python train.py --model="self-supervised image encoder" --dataset="rosettes with rotational symmetry" --train_examples=195000 --image_size=32 --crop_scale_min=0.2 --horizontal_flip=true --translate=0.12 --rotation_deg=10 --color_jitter=0.4 --method="vicreg" --arch="vit" --norm="layernorm" --norm_position="pre" --activation="gelu" --mlp_ratio=2 --head_dim=64 --fused_qkv=false --bias="none" --qk_norm=false --layer_scale_init=0.1 --parallel_block=false --inner_norm=false --moe="expert_choice" --drop_path=0.1 --kv_group_size=2 --num_experts=16 --moe_every=2 --expert_mlp_ratio=1 --experts_per_token=1 --shared_expert=false --patch_size=[4, 4] --conv_stem=false --layers=14 --width=256 --positions="sincos" --pooling="attention" --projector_hidden=1024 --projector_out=512 --projector_hidden_layers=2 --residual_init="none" --optimizer="adamw" --lr=0.0014 --beta1=0.8 --beta2=0.95 --eps=1e-10 --grad_clip=5.0 --ema_decay=0.995 --steps=12300 --batch_size=256 --epochs=16.1 --lr_schedule="wsd" --decay_fraction=0.2 --final_lr_fraction=0 --warmup_steps=360 --weight_decay=0.1
Rows from block 3 of a small self-supervised image encoder, named by matrix and row number. Rows with one number within an expert belong to one neuron, the router's apart. Each number is 500 + 25 x the weight over its row's rms, rounded and kept within 0 to 999. All counts start at 0. Numbers have three digits each.
After each expert's rows are labels from the 100 images, of 14848, where the router gives the expert most weight on average: "lies over" is the class under the peak. Only what is clearly more common there than usual is listed. The data: rosettes with rotational symmetry.
# router: router (model.blocks.3.mlp.router.weight, 16x256), inputs 0-127
# up: expert up (model.blocks.3.mlp.up, 16x256x256), inputs 0-127
# down: expert down (model.blocks.3.mlp.down, 16x256x256, transposed), outputs 0-127

# expert 5
router.5:498498517505482528539534470484483489489518521486520514529464520546474486524493509525494509514514491478524468511509455504454520450500524485492495460514481534477497460501484491489521527542507539505512529460549508526496513499512489509515529462472516490531497470513455469458480536542511527520525511530486520531527475512517466545467536473514497533530515524529471498516528511473498508486520
up.0:513520507504512505487491508471511518513489499557496522497550491508502500507482452500463490448496539572526552494527512448525465503513476497474520517488510475514470510489522536500513511498512503441461513494512497524577481485486509522518501539497493523479492461520493511485537517490518531445523510493552477482482498504507503527518478545467497475527494472508504533474547506489505445491491
down.0:453517497493512482502485488553527483517499521502506444498479491526556522509500501475534486508471465531496503454505521508569484507502467530498506533528506522501493522542521496509526459479463468443475504507488545479503516485507496491479473524514478490495487506490526498499529483489491510525504526467520518482493546471521512535471464519504506514511539500502495500533525493503508511484508
up.1:510500442473489486465493524530525501491523475502493514451521502492455502508526542469497487515485510529513499477500513469510499537514493490502528558479533531503490496497527526528473490479510511504498496514475484489528488494503488498488442531498460482462491487470508500496538497485489474440504536481513491503503456474456505494526488498464498473481500478472550518505504498516511518514484
down.1:505510496497478515483512495510483467522461477451498543457475526497476537558507503500516497520501498492453495477504552483488488536511493500515510509523515506499514485516517492551514524483572473504490504465480490510494490520505478486522472514514513486534513498481543494510567504485477532520519534535521483518482501497444527502472522465417478518503487540481464520533548481484507479504471
lies over: backdrop

# expert 6
router.6:486464506535489526532469463508524507514513511444471518509537483459466541497527523504535505484483497528478526478470509527497495522523481531458524528479450477480492479463468510504509496473512493455467468545470533494495501534497495499531486507499521536496531516528500481518489513533521443480496485466507490540522502501511502444498494462510506484485457484529504483504506528515539504527474
up.0:473496542530514493512451480497488474499502483512486445503520485556465510521496549506492501499490496485506450498485499523523483507530510459474489529512492544522500530470518512512493527534490510498511487450475482526513544475500522441503475476470513486507489520471444507478452518552489480506509495510507490489541494514539470513487469497490517513520494560536457506478483498464494538500475
down.0:507511496470476417466496516476495554502458502494464485462542507490548520492511481524483509501488487495496553453520508481484503551517465506485497520489439506488494505498487509462505465505517503498515487480480495535467469478474460502515490525485487490505514494469540491552523476511491454484503479498481467518468519500486467474500464453444482511531492513474534496473526474510480505503496
up.1:520471450491522482505494518507488503480541516522475487565456532508517514516477471502499505493532551520531509486501495479518493439497544512472505517530499517504490506519512508459527465466477486537512491487466485469504520469491529498497485470536505495494465514486467497476501508484505521534530450487462570500542476489519473488484507492517510514499480489470514458507520519500504467513472
down.1:518496455492450451476443527523485524528490478531511467498514497483534513528495515493502496525528489467565495424481553515501473498504525543506476496521532520499524511499537480516474475500531518518523528531482489473490479484528502475504461455491507518518482496411470508474531490510521520520494526499524462504474485475507500504498507499540491515503477422521466530484516497492509502508510
lies over: rosette

# expert 13
router.13:502557464477480516489495526506487481525495497473548522500467519509502458538506531441478502521504501501477490524527490469511507559502482469520543495507514520483516463531475523481524512493500490554485504515481495519514528474518485535462501544524524499523457514535536530491490515501477504536528513505501523495484488494532539535438506504458512541472507534470514492513519496520511542530523
up.0:463462526551520537549530519494479529516512485489493502507512519477518491472507489487513524458512518527510544500494540505511519506511564515485518472514511486467510500456472520474500509500495482461452442486489466509498528492515520497512526515519496487465480482550500504508458464451506460506508473515477519500450519506507461544503491525488457498510544492475515515481488459474473547460534
down.0:547468484484515505509470469542530526517511494533513513507526464484523485445545500524470480483498536462521509480505502509493506496499524540495524530521474510477487494486458471520472525522490516531520524501497509531485537487521465520500512503483486489476457495487514502500438489471511453506494514510504534500467489485490479479504504568533466503510499464470493489483540497488531469525503
up.1:453488554549521534538475509508501545532472471495473500504513522490524517499531471511510519498513508515524498502537539533463474471498503503504446500487475460520522515453494505471525519540527501486477484448498500465510520454483535496520533518457457476507532516521435489506526485492559477474482466523509500486478539514512519473509472514537491478469514470515498515485510498455555518481522
down.1:469515470504497504481514509488500501499498481485492439512515488477545479471528468516470502472520493486515496462536470545516504476486508474483529519517519480501503465464509524519506498505483488490473481472558491474496521480474535469501479506488505476551500506525519527513520505487508514539526424494501484491477483476472510453457484513508467490476516501506470508471484505512511523508505
lies over: backdrop

# expert 2
router.2:485495458455488468464490492516512531454543508544532499462464511516468474525519497491488484537514478524536457460494521452501505492514497453505486546508537551540484475504538508520514527494519510518529534523539524484504505463517479512488521504531446490500505482530499546492548518500469476502486493513493439511509487525502526549522504491481514515489465493471514532466485462488508517518506
up.0:486489503485531474457441487484451501495496509518531504486508490509496495501443518508444471496441496534505507472486482467512461474489496475515546530477533526553493512486521499441499505477511482501525502485501525468489494511534524472484514477508494473484529491519511544501548493507487529504532488518520513481506478504511506549488456513482493480556503540473506473504522492499442532507459
down.0:506523523485492503521471510517465541545523529475462480548513524483479486467506455519484501517524475525483514491492507545439529529517481532503478468476542505519577487470505506485489529514516496471517484482479516465498522483476514468504539484484513521490483523539515492498457471516509470498522490502539528492468506488492484469471506502519448538515483521477506512515520492504508522468501
up.1:456513519510530474446475490473473488484490454505502492485478494468502510489529475512531471468517472477495512481510505513541525469446479511499497548474474512571508515539507563490493508473479509454537513531539539511535511519491529486508531472494470490496489459540508521528508485465490468528449512460524495487469504511491520501475486494502482482488463496524524497464474498493477571500494
down.1:564521477481462479514497517510515494506535521463509439521546499481477506426481466525496507494517492499481485505489539504491514534474499547532483461485529510495527487501468471531474500542508481459539528503507491519466516490492486512512502466521510466483528514463485489482454468486494491491509486504492513513430508481467500443495478508493441528495500512479511488517451490511501486480492
lies over: backdrop

# expert 4
router.4:484467496476505521491530505500527454498494531455503545493510463498536544488532501486493501492535500543472482488548535486453511487511460494518519532503494496473495521508474544535497499527471482489478526526500521508492493558500479471516507527489495538491539515544517527513539530497474511457528519494542488494477504500433519512503527532499498432545552476478513509524481528535508542497517
up.0:539535481529485474511478505505487558474498481552499483509477528480496466500503464476523490540487468475541457491466475527544516521520542501515497491528519537505532470503542451484471481455521482544546499488494450482486505452477500509470488486495479474510458499471446481495509448481493482542495468497465518457482486494537465492490441459490493530465489526512515478498483466495473498500526
down.0:496534491469482512489512541541497479480486507536493553540514487537461511573509483498494494545470510514502503515516504520503492469489505499480503490513477438509527524485508476471489534510499529527482501500519502520510526526491495529541474482504480474528498510495507481452514478510495540453490543515468558515518502505519535469497506480491541496485479528508486518482490508508487443478517
up.1:520505468477504471449467485539502520516515499495483455488490507474474519460521476486485474535501510505527459458478476468491476524500510513476531479485532507514515495487530459534508536527529525498552522513488496508511498494470483502503516486478490502526473501467510523517471459502496481489476494491502470531504492538501470445480513477529524477519497524547493501489527481427501481505508
down.1:526522500511508507488505501459522537514543489463472530519495557498519543474480518486479495480444519526494496535450549482508475540534545517487498468497506493508484481495474494509530526498456487546518487511509483520503490511492505499495491498523495498458463539534523458498464480526495431510490467481473498532510478518491485527539551462496509515512544479513516499518473533489491538524491
lies over: rosette

# expert 9
router.9:517470477482480477474470470469501468550490501480508498519534515493519489428448516472549522461431507458487479518476506487507448482445518543522523493493490458484496515467515475483494502538507460496514500529490501513488500499520492536516499520493516508472503528504546499543522467479465511506461513502476514497486510445487531492516506526461475513486515473479480516500496519534450492506526
up.0:496518545553560529546515528485492528471499443503500478451471494467515497507503459526516485530506504505481495486479507483515496530547495501506477514477486516490459477531485515548494502476509513486455477473495473524561508506487523493488476485515494476524493481477467494520455516475554464479509534494536538525512534562535438508478453503511499481519511511493512487529471470479514511483460
down.0:497535508532516532471473504512501510492501525532495497468462511490519536473470467508509506534456505450494508483511530506509505469465554534483535514508463499518509518518508455452488502488519508493466453488502491511518483524495500505495464514498509478453486511546512501493477501489454483507485447458499506475485493461514510511497523454493482494502488492527479497455460540522477553502516
up.1:499515499494480558497494499531499533489458548498443538476492490552498491470463516477523523487497530479493508484529486491489506498487537521499496527449497493489533489512544474489500528507473507528504489505503488489494515526498479528517485527470496502509443512486520509456474496469535503468493466492467526523541499492519493471473529494539469518544502508529499524529520526520472457536463
down.1:476539507501533540495489449503499507478463480479530531439505465501493504490501488546479546506524516478481488492535464479488483471525482482495496540515526501506512574497487543501558500500529522497478472499487482508520526502502537500503500479426486493514519486493509504494482491491498530485485500537489483501545510532545548506508492478496499554508545500489461494478553520430507491506518
lies over: backdrop

# expert 10
router.10:487511487516511516493507478522538528544543523546502460493498523467475478462504510467524484530494528527510466497479522524524449530489531464529502515496536502529515473507521472525467547491509544501517481475504502500490519477529460515520537499474480470547514510495501540530474446508485454515475491505498471488457463513459485475494497510525440503491502490529494511484492491540527525476483
up.0:506538460525473501496496496492534476521573447521496492513495538455487487436530500488535470486422542501494509494456505522548462514497541466512545523499507508503451473523483493477461545526525532483500511534533521527495504454508467482506482460469487490516533474496533511499474502494453474499476519487493479525480526525466517493500475527465465511440493470507483515484490468522502494488490
down.0:433508511500517514510503475517548518507504438501524465489505482524516479567502468492487492529477506504515465461535526518525462482457503506508513523503522502492456466490499524511549472506466475435473483513506479539567479463519472483516470491504511475476511508503526529477508472464530546562490475508515495474500465490501489561499484468470529497495516499479465475502518486492502517503500
up.1:483537495532569528506494585522505511507512498471515525478461545484511491475489489474522486519524484500468471509534543503533502485513483513497484504501481482491492490494507488510509531496509532492460467474486482519494514456513490514480484526459443454518506531501483494507480487460524493505460494505479509471464502493497507515481458519517508509453512468518560492463465472495547456520536
down.1:465498500497484475492508508507474484508448438495524503553526494495500506508483485495496515464509514523475515484507488535506502474463523484511522523498524464501485478440521500516501511513478528472490488480492498505504470491510496519490517488495506491508509503512543512494510515484496524529488486495501485482493484474471520514511537535457498516519556480467528499533517514488499579504506
lies over: rosette

# expert 11
router.11:488523493483489505500540510502543450510490511503512518503502451533498498561473529509466485481519522513532548494474497500501480489505439486496496509478452517505510512533501511497491527507482533517481505493494492512502448502530546485521463507565534494499512484441515496512473524499508540528507537493543502509544484534522519487467528479508528489527492495512515503497526512543477457538490
up.0:468478523540527533547537523516442477501498496473483486524515491484457503496510525479460498459544518510511462512511446493499513475509513515495483486481492500512536485467483538552492546501540503463473475493503455522534545483495523490539512494482484488513467512478494490519494496498507548470485504512507471504480459545504492501492515559498516488498530518558511512502492535465504498507505
down.0:473467503522488470509524510522504530511539520482448464531499470489532492456476531537501512489480551477482518516540515503530454534464503453537496512496495509483453512451506492510494464494518458460522496505491459525525513504498524492495497513461494513549527534509494472499530495505508468523478503489483468483483522433501521493474515496508494547490494508525529525525483469465476531516497
up.1:541505504479567504483473509522470508498491508493476497505466504500552547485470458530523507479500493498473495508505467506458496475503522519502514519526509504461487522511535474507542499508530508465509519493539506466492498546487492487463503518479468504511450460526493459496490506452562500481463467479461504473497522474496482507533538504499486510509478468493525506502512484470481535480491
down.1:518493461526502464494498498526502513496513526521508529498466491515526511516493486496497480476504520521485481515501526546499500507487477543493459510506454481508483498495499476486536516464531517511528527476507541475517504462469520499519524494448479489502476484516508475516484515485524470539483508496529510479508504480514546467477549493561497521490442507495463457506511500512541548484481
lies over: rosette